Weights of a small contrastive image-text model: 7.75M parameters, encoder arch swin.
Rows from block 2 of the image encoder of a small contrastive image-text model, named by matrix and row number. Rows with one number belong to one neuron. Each number is 50 + 15 x the weight over its row's rms, rounded and kept within 0 to 99. All counts start at 0. After the name is the row's rms in percent of the matrix's.
After each neuron's rows are labels from the 100 images, of 14848, where the neuron reaches its highest value: "top examples" is what is common among them. Only what is clearly more common there than usual is listed. The data: single toy objects rendered from many sides on busy backdrops. In brackets: how many of the 100, against the usual share in percent.
# fc1: MLP up (encoder.blocks.2.mlp.fc1.weight, 320x80), inputs 0-79
# fc2: MLP down (encoder.blocks.2.mlp.fc2.weight, 80x320, transposed), outputs 0-79

fc1.275 109:43 65 47 47 67 50 39 85 48 21 42 61 62 44 39 66 43 62 33 45 17 32 56 54 46 58 58 37 35 49 77 46 58 53 50 52 33 51 51 55 67 63 46 64 40 50 41 55 49 45 37 74 51 52 56 42 72 49 64 41 35 34 28 60 57 45 66 37 08 31 97 31 67 72 56 68 21 56 44 51
fc2.275 097:46 76 24 82 42 43 34 37 46 33 50 47 45 47 96 27 59 22 57 43 07 77 50 44 56 43 77 34 59 66 60 31 39 52 63 61 41 44 67 48 63 30 53 47 45 41 59 29 39 43 64 49 39 39 57 48 24 39 33 58 67 55 51 48 51 47 60 20 52 48 50 50 69 33 51 49 70 45 31 45
top examples: pink (88 vs 8.3); dotted (29 vs 9.5)

fc1.136 106:39 40 29 52 36 51 66 67 74 52 43 34 45 56 37 48 60 23 26 68 58 61 38 42 21 49 25 36 45 31 68 61 32 35 68 39 59 59 60 39 64 52 36 27 24 65 30 43 55 55 49 80 76 66 50 70 64 65 38 54 70 51 45 34 43 70 47 54 62 81 23 67 44 63 43 63 46 49 40 72
fc2.136 058:30 71 45 59 38 44 46 64 66 39 44 19 45 44 58 52 49 47 57 40 64 25 74 59 30 54 35 33 68 76 49 44 62 38 29 75 85 44 60 60 40 21 40 57 67 55 68 47 54 64 52 50 37 30 66 33 46 69 59 41 45 52 49 57 60 21 37 34 74 18 68 49 48 30 62 47 69 58 74 64
top examples: teal (31 vs 7.9)

fc1.7 094:31 21 59 55 40 60 46 33 36 49 68 54 51 61 40 54 58 25 50 63 50 29 59 54 32 35 61 45 40 51 39 57 32 43 37 71 57 34 61 63 63 56 33 16 44 69 34 67 40 22 48 16 58 64 42 65 61 53 59 69 52 74 48 82 31 44 22 78 51 55 47 35 51 84 64 53 72 57 58 57
fc2.7 064:46 54 52 51 41 25 35 38 64 46 61 56 70 51 70 59 58 53 21 72 48 29 44 73 57 43 51 55 60 54 65 45 67 56 44 21 48 53 40 56 19 60 30 69 50 36 74 50 24 57 37 69 75 38 48 52 62 82 49 42 53 64 49 47 55 60 82 41 37 37 60 59 33 28 41 42 55 40 24 94
top examples: green (37 vs 8.5); yellow (32 vs 8.5)

fc1.79 102:26 64 46 24 43 64 31 44 62 43 37 59 45 42 50 44 25 44 84 81 39 56 18 42 56 84 62 44 41 46 70 43 68 48 20 57 51 47 79 50 38 45 36 66 40 61 58 52 44 39 53 17 64 42 63 18 49 63 45 60 63 29 66 69 55 67 45 45 62 38 54 38 68 46 69 48 47 72 41 46
fc2.79 083:85 42 48 54 35 49 33 51 59 36 44 53 43 59 53 28 68 62 47 48 41 61 41 44 54 50 59 60 31 66 58 58 38 46 61 40 77 37 55 69 44 81 40 57 49 32 70 19 51 67 26 79 40 75 47 79 71 64 36 47 57 35 74 46 32 56 29 43 47 44 36 56 11 68 46 34 31 46 60 70
top examples: green (37 vs 8.5)

fc1.99 098:48 64 42 68 39 41 46 79 66 28 38 55 39 47 72 36 40 30 36 56 36 26 53 48 94 51 79 41 49 43 57 46 50 52 49 59 58 60 42 19 72 69 36 48 49 50 33 45 47 49 47 70 30 43 41 17 66 35 28 57 60 59 50 59 53 66 61 48 68 68 33 31 31 57 20 61 68 69 65 61
fc2.99 083:58 23 16 50 50 54 38 22 51 47 70 35 43 55 55 36 41 50 43 72 42 43 82 60 24 50 29 52 57 56 53 64 55 44 68 82 46 68 40 49 62 42 44 48 50 65 79 51 26 37 48 52 13 65 62 45 33 21 66 48 53 55 28 52 45 41 59 23 40 42 63 16 49 52 63 40 57 49 53 73
top examples: green (66 vs 8.5)

fc1.107 088:33 30 69 64 47 44 62 68 43 36 41 20 52 48 30 37 51 29 48 56 29 36 70 58 56 66 44 61 26 65 54 66 23 57 67 44 63 24 73 62 35 82 75 39 44 63 66 34 27 62 40 40 77 68 63 59 63 49 65 33 73 31 44 45 34 54 35 48 50 43 52 37 51 44 56 58 39 72 33 72
fc2.107 050:48 67 71 68 40 45 51 39 53 30 26 53 36 62 49 70 72 44 30 76 44 43 41 53 11 58 47 50 62 59 68 25 57 54 54 50 66 43 50 58 34 77 36 50 51 33 82 64 48 38 52 52 47 35 66 59 51 53 33 40 60 45 69 52 65 38 63 16 40 56 44 57 60 73 70 39 96 57 29 54
top examples: teal (51 vs 7.9); dotted (26 vs 9.5)

fc1.103 091:37 73 43 68 77 51 69 53 58 74 46 39 63 60 41 54 45 28 46 43 74 56 34 27 28 49 65 51 52 37 43 63 20 39 35 46 46 42 71 26 40 15 45 76 38 78 34 28 39 28 57 44 47 31 59 55 59 48 68 54 62 55 53 71 56 48 50 42 75 61 64 33 69 44 50 58 32 74 27 60
fc2.103 127:52 64 44 60 41 82 47 44 53 53 52 59 60 56 67 30 21 57 46 64 83 27 78 42 52 32 42 38 47 23 79 80 48 48 41 26 64 49 49 60 52 47 49 68 50 50 48 37 62 45 55 42 42 67 60 47 63 33 36 32 40 59 64 21 43 61 23 57 53 49 60 49 11 39 47 37 60 57 79 21
top examples: teal (40 vs 7.9)

fc1.301 103:31 78 44 63 70 41 47 66 30 47 40 60 17 80 53 17 65 33 47 66 28 68 62 44 51 45 56 45 61 37 55 06 71 59 45 71 46 49 64 50 63 48 31 38 44 54 56 65 24 56 61 42 22 37 53 45 54 40 30 35 52 38 64 61 46 67 49 51 43 51 75 42 67 54 58 80 28 62 56 52
fc2.301 110:42 46 11 68 41 65 61 34 47 53 60 36 53 63 17 75 54 66 62 55 54 49 24 30 65 49 34 45 24 54 63 61 53 59 63 42 61 60 65 53 43 30 80 67 29 44 62 43 64 64 29 46 57 58 35 52 22 46 46 53 40 74 48 44 33 40 35 54 57 25 53 58 50 33 37 13 81 48 63 43
top examples: teal (74 vs 7.9)

fc1.22 109:77 47 58 48 55 47 43 32 57 48 46 40 79 46 42 58 44 57 92 50 40 47 00 25 22 80 38 49 54 58 41 37 61 48 28 58 44 44 62 79 41 66 54 49 47 62 46 47 26 62 53 34 65 40 51 32 54 49 60 57 33 38 62 23 49 56 56 48 45 55 71 46 60 54 74 65 50 48 19 70
fc2.22 105:24 48 51 74 64 64 35 70 64 40 37 68 62 48 32 64 44 58 42 51 71 18 25 68 33 51 42 36 60 34 55 69 27 64 62 44 33 50 42 27 64 07 63 50 48 63 52 57 30 51 38 55 57 49 13 55 59 48 74 59 56 45 40 80 74 44 32 49 62 47 43 58 60 66 51 73 60 51 40 51
top examples: teal (26 vs 7.9)

fc1.246 094:61 50 62 34 37 40 58 72 23 52 56 42 58 58 12 41 50 43 65 32 69 42 52 44 34 44 00 73 42 61 53 55 70 60 50 52 47 19 87 42 39 62 54 29 57 41 64 31 41 55 47 48 74 44 52 44 53 67 63 47 55 27 55 39 65 64 46 56 57 39 59 48 60 53 54 58 84 43 29 58
fc2.246 071:49 61 60 67 31 42 58 66 36 45 48 41 49 63 65 52 51 45 52 59 32 40 19 42 40 28 27 52 49 73 71 68 63 66 63 58 37 18 43 57 70 48 29 48 39 84 35 70 26 32 36 67 47 28 42 31 67 59 33 40 54 30 66 88 51 63 45 42 45 61 70 47 20 59 69 50 56 48 41 56
top examples: teal (77 vs 7.9); striped (28 vs 9.7); dotted (25 vs 9.5)

fc1.105 113:66 75 47 21 65 58 60 46 44 21 40 36 20 50 48 36 47 37 59 50 47 43 31 45 26 32 45 40 65 75 49 50 28 48 65 42 63 48 41 40 52 53 43 57 73 55 48 46 44 84 71 72 49 35 71 32 45 49 22 67 56 51 54 74 40 86 24 54 81 38 52 55 34 58 63 53 47 69 37 55
fc2.105 107:26 24 53 36 48 41 66 59 64 70 50 34 63 51 33 58 54 60 58 66 57 53 78 53 54 59 42 90 63 54 44 57 26 39 82 51 66 37 85 34 44 56 55 56 64 39 48 35 41 45 27 53 51 48 27 41 40 43 90 53 42 61 35 37 41 34 78 26 35 48 61 32 57 48 26 57 45 37 43 43
top examples: red (63 vs 8.1)

fc1.81 115:40 70 41 36 59 50 78 73 42 43 49 83 82 56 28 37 43 40 65 51 38 87 33 29 51 35 49 52 43 30 60 61 35 31 45 48 33 55 32 41 18 45 57 54 77 28 55 56 32 61 49 53 48 48 50 63 73 43 39 67 37 68 59 65 47 48 50 37 23 76 54 29 67 52 58 43 53 77 43 41
fc2.81 170:14 48 31 42 46 63 85 63 81 40 87 58 50 43 46 43 21 26 69 34 54 63 32 79 56 54 56 63 27 53 53 47 60 43 62 45 22 40 46 55 32 60 57 39 55 44 54 51 36 45 41 54 53 72 53 65 68 16 40 65 37 39 30 63 27 48 49 53 26 66 60 50 58 58 47 33 52 39 57 37
top examples: red (25 vs 8.1)

fc1.286 100:55 35 60 29 81 68 72 60 43 34 45 63 82 46 45 65 72 38 62 56 51 40 43 39 20 51 46 22 59 46 61 41 54 19 21 43 55 43 58 58 59 43 49 57 32 33 61 48 30 62 63 58 48 57 65 66 46 37 61 14 45 48 50 73 48 73 50 45 43 40 79 17 33 66 41 57 52 75 39 51
fc2.286 083:37 54 47 68 35 46 36 48 45 61 59 54 35 65 28 55 40 68 38 54 60 79 27 35 35 54 45 61 70 71 57 25 65 41 69 52 47 28 75 48 25 49 72 49 35 38 52 56 39 29 59 45 73 78 81 22 75 70 42 22 69 35 67 53 33 57 62 51 43 74 35 53 49 55 60 55 44 38 48 37
top examples: teal (27 vs 7.9)